{"train_examples": 73750, "encoder_norm_position": "pre", "encoder_parallel_block": false, "decoder_blocks_per_level": 2, "decoder_upsampling": "transposed_conv", "optimizer": "normuon", "adamw_weight_decay_other_params": 0.01}
Rows from block 9 of the encoder of a small image autoencoder, named by matrix and row number. Rows with one number within an expert belong to one neuron, the router's apart. Each number is 128 + 24 x the weight over its row's rms, rounded and kept within 0 to 255. All counts start at 0. Numbers have three digits each. After the name is the row's rms in percent of the matrix's.
After each expert's rows are labels from the 100 images, of 14848, where the router gives the expert most weight on average: "strongest on" is what is common among them. Only what is clearly more common there than usual is listed. The data: histories of elementary cellular automata, time running down.
# router: router (encoder.blocks.9.mlp.router.weight, 8x96, trained with AdamW), inputs 0-95
# up: expert up (encoder.blocks.9.mlp.up, 8x96x96), inputs 0-95
# down: expert down (encoder.blocks.9.mlp.down, 8x96x96, transposed), outputs 0-95

# expert 7
router.7 098:120130101126135178161158148139122167140131085115147098098095091123123077143136078129117154140157102100112126158128128140148151103122124141123080161089128162100138101119145139137110117122106136118094150130145088154113101101139153166107088116142127166092149142136123148128129159117187096127
up.15 097:165151121127133150111128131105120085150159109115122082087166105100118136148124172178118151154117095145148137138130112099085114147124169121107126153098172149155115125153148127103118086115132139128112134132117150152160103126073141120174176149111091129076128107113139135146132159103122134143
down.15 106:110078149087148097153131118184159131115099100138115153181153132110108117136137091143148138112136114146148088135106166125139131193132136095127117124151156125155115140105163136144095105153173135107101104156102085143124138122123137170169119158142116135108115133106096147130122078107129116120
up.16 092:145153114111089138128146175157135092138142082094127135127132117116108123081152109141148127131094115124170090174099161123093140169099142132130156148146101083130106147093124145137113135100093100116124141117132134117103130124106145153154113100103176148146111082145144177102168112152142120113
down.16 101:146151124174192077150130119120159136099114151157146162151155133129128111123087120169100091121106159122115126120139147138105102137170111133067121108107113121125150158122182126120129115125156157114116098111130096155160111105122161103126110119117110114117178147153107087142092130137138124104
up.17 094:141155133120112115127149117170065130154095137109130123133107108096158124122127131108135168124167139129109120136160080108154062134144134152110114148164150150151099110105124115163131129135166137081118099163132150092112116134187127112167147160139174099145122131160110122134130123112118114092
down.17 095:085107125124153113124103181122163169141134110131105155088102149121106140108165102155098130115117132152089131149083173158151164121116098099130117117088091156159112151124125123072130120140141137143170122149119080164127151121147153114154158133101149150116114108105148113154119136131105138163
up.18 091:118121113134097125092141067128171095176158167132079121115157152111123104107150136099134097140157106138097169136151088124124142142123162111143112145098115115152158145144112139132129144135095124129073142084108115118102147085108108135131169120133144180153158099130129125121131153123146128166
down.18 090:132124129121176120126100184147155180120136086124142164083140103126117126136159138118122132126121153103110116143120105129172113095164163121146173127156121097122096111091141091111168131113109150135149122099116134098119125143105140147117143156090093103122120115134161130091112170135140168074
up.19 105:109150115117133118111127138141168101154162132120103117120134132159140153085108146121128097115143101148162116064103083105137107129111104101095152063098132144125140156120120128148164151122139097147148147110128152156161108117140127097093176117114165138160163098134087126133151125119095157159
down.19 097:125152174106105160106139158144107078147150130170136154128104138086139102153084124133118102128168121167180163090103137133120112137164120109140124134148142103097133139166089130103103149135146118112148121141115137082106153111152137136159136137115091132102099122086095163138106127108138102163
up.20 087:123139159095160159162117146170073122131110110120093161135123165127099134101149128139115186098121170126154166114105142157139121110130162120111159112123142118143137065107097137121077133121130145154105110140107120112161096163115096132128108165145138157151099099132097138120120117151098114150
down.20 083:093067134116082094102116122109115119124142105118147140159137128103132163106139166087179124111127124129117131149125109123110118108133136139121126115093153156109136184098126151172125090138131111118123161141113159130121108081161072114153146142152125112141147189116105129137131145154165153162
up.21 103:080129174081102150110156084174106154130145114136143136114115127108115137112145120153108107159177148151144121103171083092117123151164108108137147138127108152151126122142085141159137151117145121133124081115116162093099140114125101147122116179130081100123163112138153150149123096148123119139
down.21 094:117167208119096115131100105146168095144141110084105148103135126115184145096147134125116125109109147111143110139149121125095119111119105154146121094144137123084160104128137122104110103163116136129172114116138116131114139143092101128110176150144108130139167144117130106076125126188114113146
strongest on: 100 turns on; 000 turns on

# expert 2
router.2 107:114113074138140111131132088147145132104120113099149138161097130152122116136137130149100131100151131131111123131170167106140133109136145071139155115121104163132147104138125100109203161141143148127114121085169119138128125125073166110158151142164144116097129099135163126076144090133155112120
up.15 111:128102106133108170098106132129127124107182133153121134108143141107111138142128100076125172134080159131125109132113130106174096106141134109126122185122141109171140112179132159110104100081142122119167106105144138107142140137117180145100064153120130136107112137173130118104133134120138118109
down.15 113:153155134129137091171141131135128103108091110150144089095118138115078116134118099163134111106132076138142096114147158136151132166117145168114108089111135127158145126065143145140065174153124115125137153128154118104139104140130154115173143124131098146151117145127117137157126090143079145140
up.16 106:137146145113155128154134125148081103148148149117144126123089149145128105144102143126124108168153165117121142162185173102151154132102160104129124119118111156143077115152140116156083173119150131121136139112100088111190095134133118079122117120144131088110135119139087100166123106136115114149
down.16 095:131129083152160119122105092127101112159125153116122108132128111148137100155162086098130133149139107160152174100123162121174141160137121155065121145092150141149203129070119103118126104137142146101108141133138108120129124132137165118117074102130135143157122105118118133118148159120104113103
up.17 092:147091124122153139157098111110145121139089142126092139105104139145171130168136121123124101108110193136124149152108124142140125134104118141089126137155117110116141127103106121118101135068086120109149093096130109115182184159139153120110163149120118100131132089159151134174167119125136108164
down.17 092:141174129129105110105103130128149113136136118121128151128097094120153145115158164163118102160099122126151136130121109122137125124112131139153147143129107142104069103110137133119174099160119117141163156094139153180116146149142069099146147126076158112152171133059120142103115124165140109100
up.18 105:125131114133101145096143123124138157145120163135126118092118154149131141090179100123142114128140094130158142142135129113099144133159124126111078119139125108165119160109058105145133157182110147117154124134110127152112091106100161096138165089122123117134115100131107183153168155104130091163
down.18 112:146123121111107118139142171072097120134147113147112088113133123144117100164110130139127189100162117110145154107115129131120105122146102135136089141119117144114140064157180172138157160139122156166093106136113147115119117138166130125121098091151112138151121160130111120115171134078101133093
up.19 118:141164129129153119127112118102147163097131152125124112126135163141161119093133108086093134070143164143149140103129163150121111165144135133153122158148112095175118152114152098128118131095128151095097107143096148137115126166125115145152117130083110168101086191098128136112146116097167127113
down.19 114:157107130095119103120143130102121123104123152158103158121088136141103136126047126166120140075138105109140114140112143138151116118134085112145165178115159116143108126107159141166173184148147123138113130123118135125155128109147088133155163128140089103112126125108119145113118153105161182132
up.20 108:140144174113141094138109160068164126138115086179157095123097173136098121126156099132108143109119150116067128159129138151107124149144127147126124110099155137097095146140107159119105114114105165143088120131152139136119132115126166126108126119112150121103167136132097150182128088146144128100
down.20 111:158112160129139136125136111130123127133137114158144096084097124162151166145142123105130128132114128180114159113123182172104100113124106166123096153124120140103106128125156115083088152092143117090111173103134122114114133100118139096126118129135141125104113085160117116191145156184155120109
up.21 096:127144121166097124128093058114112129135158150099134118127137134112156100142171194121155126105176119148146137072092103151106088107144151126110137094100157090123120154122116128136156129162111113131163139136136152151100113091135139142131129137129154178156152151101150106140129120108107113114
down.21 098:136115113096128113131129109137092172144132077114130112145165122099102132119128180164149154121149147156121130069145136104151142118129165161106105152129148124128117117098137101091094184136120147132092157128096145142110091102134102147132143123120099144158124114140113133086138131118138203163
strongest on: 010 turns on

# expert 3
router.3 111:140131158133105117093124128129173089096145117134111144119148147102124141113113135112101113109138107172127117132094095128140130166181132157110096149161152133140113176113100116121104133191122154149128186162125137149135148165140123069131125109141083086130123143133151118149130105100118170108
up.15 100:124129152165150099113090122116129102115130128086148134107131146121144131143104141111121100124111136087109155181170093134135116181066147112147130120129129168110147138151129146114112140146132121097093172106101166111123136108098159141127155103087125130087149105096144139143121157102138125191
down.15 102:109119177130132129175138131103079095134132123144108100106118109135159120136115154121096141185113125142116112136123104101138152111128112120106123142160106153115081106156110147104125134139121145154110142166108137118176127124177079112119144181129186143122151111139120095154149158150075105120
up.16 095:139095173141181138164131111101125117102162152147106086075082109116131129153157126154106098173147130119130101128123128119165153163134134167094101098094140152090098164096169159100111122110147129113143131146115121134134090150174141127101101138092123160119129140139114133120142113112134133112
down.16 090:116164140106115147113126127136109131093105098138125148124158119098159091086134087119115130129129131164098152132124130110109097163102122117125124164167126105117153117143086152101152185151139115112123138119122170115126139119117125111135198178128123112140123116100175079077157172141129135114
up.17 095:154127147119128126081136123131107118131102127094115187132160127153103137099108115109079143114096131110154111137152163142099099136090131158141155123161102091161132152135127073102139142146175135134152101128100111107124179122111135172168127167131137126157125081134127119082103117118134122155
down.17 104:113101136125135149141173111135131123144114099134118128059129121117154111135133112131101131165149144114122135116114072135149159094188103136107083138109115111139107098141136183145107117090115164104110142098131162131155112111142118093103174117136109167116141187145154102129155111147102138122
up.18 092:152153105139137130117157099121146104124141116119098076100073108129121121107132164100064103133148137138169142163103102176133110152124172094119122116166104118135104111130116128108141171160132183114152095134142112131131148150156150088128139113094129142140091113161133109114156122117168132116
down.18 108:103157134140137148089107160158099121138123169077137137152174125114147165130138126119135139128106100107078118154128142091142136117122100145200115124149148104119149139142138139167103098086122103140105165130128135103141079145143152175116099141150087105117163100148106120119132120118088142126
up.19 100:127110120146135117138117125121107092117182133141123143126134074129121121131124150125162157127148095147124130105092076120121119079121136135138143113100114151172198097096131199129145153107122164139126152121143156111140125154104085085142135106126123124165135071139127130164134126099153140126
down.19 098:109126129108129111115154116122124172108154108079077126139167160107140087124135132174132171145148098133115161123142140149091112128156108110149131145120110107093164139129128120139139158176143112150115088085149127165146126126102152165095129117131103101128103178149140097093154120142101115088
up.20 088:094146114086092097144146108134157156120170123103164109195127112109092126112142115139118140119099132091159123109099088151139122138158153163098118142153138158142127122112083123119162114121119106109164132151168123155088125129137132131168077124118166125112138111164130132094134101121161145099
down.20 094:128099166133157110122138108143107151121101156113101159109109123094132127124111148129205102098119120154100124156146155111126129119079097092129164133119164068132117125149146131152128134164120123145078087131076163101136120159108154147125155131119136157152113111143120156144128146164111098146
up.21 112:175147157117094101130121114177182145082132085176164110154164137099121123135170102131178127116144130173117145097124106117106105105161117108115145151126141099119119117102133112129152140112098156093115106136118170154121113167157111108134137144127126145109125088149146112127089097132146133109
down.21 095:144114166151164153136109113103138139158113113137127105094148088135132140110112177112158122161125157143183088145130133098125131082096186109139148113110104098153117152119141140121150150139115089119108093124170094095113118133122118195133103132142109101130085101156125137135142122115094141131
strongest on: 000 turns on

# expert 0
router.0 090:127112147099122105117160095097119123147148123107140076172122093149084115140119114159119133126126131109120142105152120139126115115113117160107093125089161123146111180126154162119137077108122181105138111090110169136126158091147141126120160117175155140113092158141109148183146094141132129139
up.0 098:148097125132118117123100150145132164089132128111139125097100143086178127139116152143166182141113121117100141123109112171147116149106142147149135135147135098152150111148122107186080111134132107191138136128122088123154091166128095155125118106151107146113107120155082134112129154135097124081
down.0 099:095148119136111138108135100129126150158137169135109137144109105062138092151127130066131173145155118154147093125149134132116119140113148105130106146126137129112138138139126128140143159115069101099135176122120169092110146113088172119095181157139148145121131102086134110112123097124123157094
up.1 086:118101145138088117109159120158105136161139142095138183129096141123101124147134105149164123088120130155167170102159099146155091121100119097167115175140124139136127123143167112118122089122100152133092118096172127111098080129142133141151112148159127136112095102145173109110155104125107114128
down.1 093:106108176136134140165111070091135118135107172132128135112107108119146125125156143101115150160122107111103134132082136156144114138165116199084171095130133167096099105161101112149140173100116108152168138124099128124170142098128146103129162150120113122106142135133104124104121102123129134127
up.2 098:142155140117093158116082162144148142134101123160122157115148133129164111081177133139137130156147125121131091121110129145122108063149149163136175132084147172107136117092110127069107157148145131144114179127109114141131133102114135128105114138116142122126105137080159142131113137171121122166
down.2 100:143154084149105138100143148127197117114132143166126123142083145127133142124129111128116113136149168104081120104121112121160117155183090155090119109139130163104097142144129100095137116122147086114133157124155170090121143138108133107120119097134156089107155137105130184166135106126112131151
up.3 105:127110124088130119128130147133099166134148154092127111125155135096125140091100124168094087187161130122149128121106131074128128146072122140102099130138146126161108129167085131190126153121154139104145126129103106141136113138157144083163130155093119155140130124112120090116185137135125123118
down.3 104:137112145115092137120151111126121118126139089146110109182130123162127114144115110172147146151101093124119163115146082182105155130184135166139142118124129117080155147121155126114112124121117139109112087068135135195139097120110134166135136092139149131133115158115097113158102147105116104123
up.4 095:099155125123093168153124077165150116106118099172069105096148129141115144140144128143186152104144136113147133131123150165134104131115118095111125127151129122140127139117069082108135136123136141161137103162157126143134129128114125105117113125146141152122125085158125134109151141045160103128
down.4 103:131154129129141127164135122107148111115087149066133211125164143102165105135081127122097134129151115115098120155108097149134131120119098094119117153116177103108159154103141166131120135081100114130096120151093135117125116165102134106148140100116122133156150151105110130105131132154150147164
up.5 091:074102123115114115122160120160145115109117180164089118107121119150111174144131135102149136157145113121128156138166119144092142116088088104160133154123136104090129157137126094131115142116144114112143108123055175141134165139169104101125127138142109081118123114120142127148113156154118123176
down.5 094:143100112160137121123130128122140128126140074155160146143096116109093105111153125126100128132169134123106096139092135086159148187153149137138147141148141140122118130124082109173130151149143134128102173122141119097130138101128154135161070120115162103140151105129094146104132094085154131067
up.6 104:109148097111134143101154117118137097124135152150145139134094152151120116161132145172140103130169084122138139112122157139143131155085157151088152148143134078133066110089162156160145140143096131131131130106122104149111109092133129076169120123102147143149116107079114109137125175127139166121
down.6 101:126112088114101166148108148132145176134124140112120151139105127102097129113132121109159136174151143122105135137142120140099122130168080121124118127156129096123126111175092123094138188111129067126131131086098091138109171113110132154154139108141153112145111118119154116184139100161164096123
strongest on: large cells; 111 turns on; 100 turns on; 001 turns on

# expert 4
router.4 080:114106118146137176165113125146108169107112111123128137137139114153140111111120118122165138072137129107131122147102177115128136095142126068156105129106135153108119115128113087158111113122127128142113115151159151113116100141124136156117108130142083127113159154123138113065108194078180152136
up.0 095:129136137125137127160188140108150105125125160100123159109059111133137150093144084089084158143147176109144084116103138134142145127120097156091123171124132142100132145105146116115120102099080129125142145121120156139115100138166130095145131130173131089147118120087098150155135140133140148124
down.0 109:167142145124150106143123124168116130129118122134133174076112152145130118139116143132135107099147155164157114152112143128116109134157171178090111107145143133094091157107121111063125086103081146111131120108170108090165114138157124150145130151112118092091135144133136107080157112118130150127
up.1 097:094152155149145095111087104152106093112106116112115161141151181129104151126152112117120184071120152137127147120123115106132143114136115089127131133142130113058159072144100172098106148142136139178113160136124119121099132117128146136121144153124110177109133114139129148136096140144091140137
down.1 090:104113153079154130125161150122155124154159123117121104145056106168151116097100100093099169141119127138144095122154105134140122114162146140096148125087113137163155146138138103161149165138096114081088117128127137142151172109115111145136116114149120108143142163137137132089128113093144109164
up.2 096:147126164129142129130137107118074122152121142113119208149152143101116117100112137125071181177148128087107169106163126144096118127130126184137137132111137131165129101113144097122128171159142142136104148100109121103148121111117161123103120146096154118131112122110161097109136100147113152131
down.2 096:118125134153116143110117148093098146096128085098147126082111156125115122094162137128132114116170147135098143168125137097103114126129134141143094146142113073097139128147098132129076120110109110135151160181118131152080131116151112135186128099132140167097128159147123177095164148140118144128
up.3 111:153154173105083101144115092138147116139100116098158143157123148121121095107146116092105110130117170135137142114146098138113100146114128138166144121159134079128170132180148085089125132165144119132120094132096089125205142122157137111114141136143134106101142105130139129134121097113158103105
down.3 110:109148181202139122143155084117138140103160155149094122136146128137133127157088098136133084147130126131166123164148131146111082159108132112161116106131110117133139159118102145080116131101111104148156070152121106144162105157148140121116114157103141111102139086122134157143140116118136092134
up.4 098:168170149108135118130141147128118141114125128110106119167112094126145118121152120101149185146137107110110101149137147107127127092137099097146106110107146127113155117145168148092144176102157138117117175131142112138192100117155101088122129131149126097108189091107117122148095106120083147137
down.4 094:107114117123155156140136117120140131130132120108123138107096140112150121147092135124105181130132089108128092067134136140120139135141126124121144135096093115161137123110110112143101099094130125135166128145114157096161116121124148094117148096127082141129077149204139143144160194112181151147
up.5 094:120197140115116122076145149153131138166132125046151142163127136092128134135112114133102082123147123140119134141161113140134109141105131096094119151131118096121131127119146113150129123130144139135142088070127168105108115149139186155149127130136111160136146125092098129110101154097121159163
down.5 098:138107149111085095138152122093101159142147146127092132136125127156078120109139095141110145119111127127115103146114132128079131108154188103159128089182130125107160123088139171127154092128163169126117121169150105142118154115090146157095165142179119122110119142116150108125138140108132110110
up.6 102:171149096153150178154146127141109110138174191104101158113130162106106156124126119100127096117102095141092156127118163101113120109087124145078141113102104115099127154120140163099147104143122111118120125127096080116084123136121148124137138122173139156143164114153158110126144142123137139159
down.6 110:085122131133131130100140120159150116083129113086129179163156074134127136111143112091159168130121102105132118112106123136167173134166163146134095100162148160123144142144147091093100139097099150134107134167148142131112131144090126098111145113093145143133170140108139142112133162109087118117
strongest on: 100 turns on

# expert 5
router.5 109:138177140143119107114104159127112128127137180122100166087173151100153130141126142117155130121093171145116099146144140116101135119080145091158158141143108076128128105143138156135122166127133088134149144111085162090098106149129105148153130138122148152143114136098133116147113135161069099137
up.0 105:108115146148142164118106105153147103114150114160083123130116166123095114139107178135133113153180172191126126105112145110105112131129144107105100127117128116106112157143114170119149115159131131119151135081147096155088083099101120133164142102089135153174100113126109112126109153152133110148
down.0 105:134151109105112155132109145109137157138093191096113115152114135150093099095146092114158130182105115102128084139122100106148155152103134153121156121105159132157091109156116157137109098109103118124136146117154192098133136129140133183117140128182118104108145128160126124117143126092143127106
up.1 089:138120115160102123162137111146134123173065140095166174164122150126098126115132104128104136139112156070113147159140120094119116162114113123117122118158092114131141118099176150113130118139145141117108143145140143167155146139121165113159123110149091100094092113125091135149114176128107149174
down.1 095:081148103071130162103144138096124128133165149137140114086126140097143105145139102114151106106138114106113129088128144108130096084153127140107117182124160171123121119150124129144074144115149140156140161135131122169155153121145121139123108118111104149113135149133159073070142134113118080112
up.2 095:134149116092143144132187142130114148161125118113124094112130060133111145103152188136119123133148118144108106089135103138125116146139136153125060146128090124140106177111128121135120130133141137093132137097135163157085169114136127152108169133168159101114111143135118163148162141096158147131
down.2 097:122137138102121122094140132160134110140134115151174103128112107137168173137107082148143095143158158111153137141122167120153142132083129117124143117145160106111126144138086184151100086092097126135145112149153159112186093148098111131138123120114132170125116119077125139102150117179122106136
up.3 092:089099119129099128160107133160146117093145146103152140131161154106102173154130139154123117110145138127117082137172139145148162124134133105127122109144110121141127098118098162153105135140144174089095155166133103117168134114126159097082085121082144160121169113135149123095104100128113086137
down.3 093:094146099122139107153139090132106130230110161125088127102109092130146147134129100119125135135106148094129199129078131151123134134174143160132097110159132155128140109148131143108114113134160160124146116121082135117110136114128121127136144168097140104131113141122109130133122160082119143150
up.4 101:116125145165092132107118096153133155118135125132102122118115118136164101114138109162126148121125125123092136127151161174096128170098095108127111087083149123133079173136121096157066139108115160121112168108165105134125111115160131147104151134128150155132174113148120107145082112146154092138
down.4 098:112166127111124159121126156124115126152132118084131113131124145120134141127141133078144126134154131128133105146136104126136151132118129167180130222192120115109179129126108086136126096109109109123141110118128155130100150149108096108163164147091156130143082110114145145077128141099134126110
up.5 091:101154150121127122106151119150108145176157138130101113088142067140136137113111134142127105171148146130094152108118131136172102112110129159104130167114163156129121132138132120130140122089163094092169112150102107127108124113108121094147154129151101151123105140133188152143121161058108106138
down.5 093:121118100139126121100147157131130129087103145104152132126090183160114122117138139118131124083116138131161119154171159124116147146114109061126157105105118106120144142148105143133111133127109155143132099129133118116134128166141186164132111095115155112107122119155120115090121079165174195115
up.6 098:090142110156150168145145134146110130105122159084124117168131130162123167159139128154137097156103133118123092105137153119139093093129136106114153112125116113102153138092115110054131125133135090157111153099112100143122125145165140109141131122105055129171159167123142150142128145107124153103
down.6 093:098084146134118122129083147148144163136117091112122090123149133148133130126132138092126124098147157172107140098126111168086143098092108125152089155094120149182138105141180132140100125172102098142112121151162134102103171115090145152137133111127109147148124150157079115133152129152131112125
strongest on: large cells; 000 turns on; dense start

# expert 1
router.1 101:125097163122153157153116100143133126117107109164149131151073113166176147109110081087167138147104159118128138125176134140129093159118106117113152105113125095130169094134096129121092145112136141149137105138181102125166126128116089147115159122135101083124156124133087136112127159124159129126
up.0 093:098161150114120141141116151191112133131108137080111110167129112174122143145115158163130140155129115137105085125148113105143143174183131137140056084151131114115120130115094156092123162107095143114109124121119155136107127127144104170123122149106135119143145125145076146129149121121122095164
down.0 098:138135129120109133129132135105094128108126124148103130086131109135145089150130105115105135124136092135141184132135136141167093096071145127144134132153086126125125134151140125154094152165114092138142160112139128133145117150134149107092148130107045144139147169135199121154095160122121162106
up.1 095:114099130122145115112120072134128160078138143180110141151142144155100196156125124136132110123088137117123139105138174128144073099126145083124115126140128135127122153119109142100143148155153072141154131109128145151146117146075153077160097153127116142123106132139127114128114156090121160127
down.1 096:138130124117092161120141145154111090157141125123151097146133086160098100114127134129090132132126098116162131112132093174086152133138093186149128088139127176117144120114173141140083139120093142115131170129114130135098163089135158127094115093114137182119106100161131144116142106147116136120
up.2 089:152166110142146148151128171117147143119125099163135088139101143135124141139111119148118140165171145074124147080082105148132107106096122155148145091166130131112086085164125132113193138106128145106133154141084136102100143120148106116095123114117118120117138122156155130093124098103118090114
down.2 090:096124137069126112127136119144058123147147100092142179159098108128183170127108131104139155121123118120103096111139141125125124084159125131103106182127119107094118149142123142118096069153115146113131141143127150139144148103109105133156145151137125144116121156118144143125113186128117174119
up.3 097:119142153134172133146146137121170124097155126096095144108115157143109107133162156095095119086110167156109169145156096117126098120152107142125133125083099152170085143116150115167148115078096121112131116101136172137148126122127134137151137189145129086134109115095109119149097148122139130145
down.3 094:163167105090128121144146115126121150143105138102134103167108119147117151121135114134128132130116094135129144139099153146135121142122178131089171145081132115130150155112128163148137122114093133091158143113103087130144155101135120121168150147153139148123077091121066086119181160143133077135
up.4 093:121153187079144136092113112077103169121153147162088154126121142129092160152114106106095120143163140156131144133116119118127146172091135138177151123124143134090140137147127110090135149149136096137090148119110172140115128124129135167129128125162102147138102135109159103111084131114083144120
down.4 088:092128163147118094137121121172107116127107111103148094178128129137119122121164127149123146143140113093151094161148144172096135127146153116181154083146147139124112119097141138143077095092112138167133133166122128119115176148116151141128125098130140146150118114134150120131110128105133042136
up.5 100:101111086136131146148091136115095114166100130116122154121104140082117106136109135115098170147156152159099141131097108142093173105099119161111119112105134118144160166161109147114128158074104127115120160131112139145137141104167153135099181136097108161110122155123144155104150140109118149176
down.5 103:148176133124135142108102155108100087131153106125132101093130148093160108135106152144156135139103118129143104096093121095099090130150115122084119163134107125074122124103117139149159121115134117125102131159145086092146133105126117143130152145130132172146118169124134153134139136212137142179
up.6 089:122080139073094132121155163103165103115152135127170133134105128100093142134111130125128079125147114120132115066124140114062140166112144175164132091163095118122140110147116147101147155095136125141163146145123116123135165135157067138130132119144126135121091121144131131159151136151126139137
down.6 090:098157054126127083082136142124169144112098095140106148157115140081145108079162118103122153161125135127130155168144133150143132181149142127160178142126136171131166124124110129138143126116148128145108127141107133101102095145130121092128104175137136098144140106139114116111094134106141147137
strongest on: 001 turns on

# expert 6
router.6 100:116093106134100102157123112135135097152147146164132115125114159136100137173147127119163146133132102076170130148132145159170088118152155161114147119129117146108118106127139175110117119090159142157146103154116105126144138136132124109161088120081167126120148089123082112078117120125133178149
up.15 099:119142156148140102118118141135146134153103147112092143101139172098108140127111104104120094100119179174126137106091126146105209132108131149115105144120159139149132118110130123127153149141170130133157114115112119133113080207079130141124124099138154162125109130112087138096120137125103114139
down.15 100:159139184098124166147144103114101098104166116117115135115152136129094147129127131114146109096106134126113113129122132117146064114096124110154132139138121136168203158151140095100128092080139158098140109141132129143160157134154127128152106113108118111115086163092140106106142172127113162134
up.16 096:144123105117113157143122079150151147114085100123124142161166082146084112096130091131140109129163159132145085099123156136109146158152140123139111096144118150134147092120101132138112137155088145162114096116111129107090124145115149157124141190173140155150146151097170160112145112142134106131
down.16 097:113132138143095071178100123129131138130108153110153148188140159092106171066132098153104162133141115109151132177135128157102132113102128107156118151115164111150163136129123104119139116104113144098106114144104145080117168143123103131137131118158180112103136135111138136126133111135095111157
up.17 102:099104170143124112158156149142152118112089148162121123127150121120122108147105112143150123061120112120126128129137080147174132142123127132084133084100128100165126163143065151121155131113129131161131149161140131148144168134131164121094097079085130152106134139108151136099104117102137117159
down.17 105:094143102102160133140059107139122090143134120131165143148149137138152127147126153112126162118136112100111110113118147115119128130110150130170097178129116104133153143129174127121130087158129132145179106076152144110127130110143096127117121154142121126138111114190123114143111133116119139039
up.18 090:121130126112135159140191092130155151089147134136120145097104119097144165125092164101124143164141121125110142107144098096111152156110147129131144120177154091151114125131109112145146135138140109105096143122123097113116155106147130110181136144171151089138157107123114130176114073102075139124
down.18 086:143157151079110084101130134147085146153124136128114122131097176170123130115115112138125098141140144119153106134088162128144074097140140117121095128156150107135107120141130124141138148195147131103104094096138131170138174184100156121142145157140127158089095133131120126104116103122154146121
up.19 105:133133135096138141126121138116140101143144118128114094109113149100119092121135136159176139128148129155150118163128107105065140111128120168144141116166115103141139120129160125193067129141118152105173116150077143135095157115127150136143123136073128124131116123105087097123136168086124173145
down.19 110:121168108133090088095142154140120101118094156123134108168108161117130103126151129139101125152070121121097111149115142136110140094137120144101084114169127118152099111139138122095123108098135123161131122135157121115125115143108120130183181110109108116092180130180143151151082156147149135153
up.20 097:138120097126113131156076176108133105120122093143118102141135138155149188165098126111143189091139130172145110124128132097119133175099133125100148091123112139146091116132109125131121100088105131130113128110092101141159111188163112109124175147127128175114121121135140110143155113109142123133
down.20 088:107096112113122144126137118139174140146100115145113155151132093112120149131126173142072117138128156136124147116150058148167127077149129163141107085109091089134119146124150161125100115156138114106094163133146151093101145086120168143130125145113118125132135139112166145153078109131130108161
up.21 105:137106102144102122118133104109153099141103111135123121161166143101143104096151116152139177077123151115141119121100117142108117137120138151123111159161155089091094128162156145108174095124135142168135101098135093077156136131173145098149141125129142083141111140145150148122093110080122142163
down.21 101:107156135157120142130116117171149124126160144131124135118106110119141155149138147095115145162094112073147199125132108133133132102108119148176167119118112124134119086101169113131127123133156138139120122105153131163126118149144165129100118183087116111111146134150086104096142120135087065103
strongest on: large cells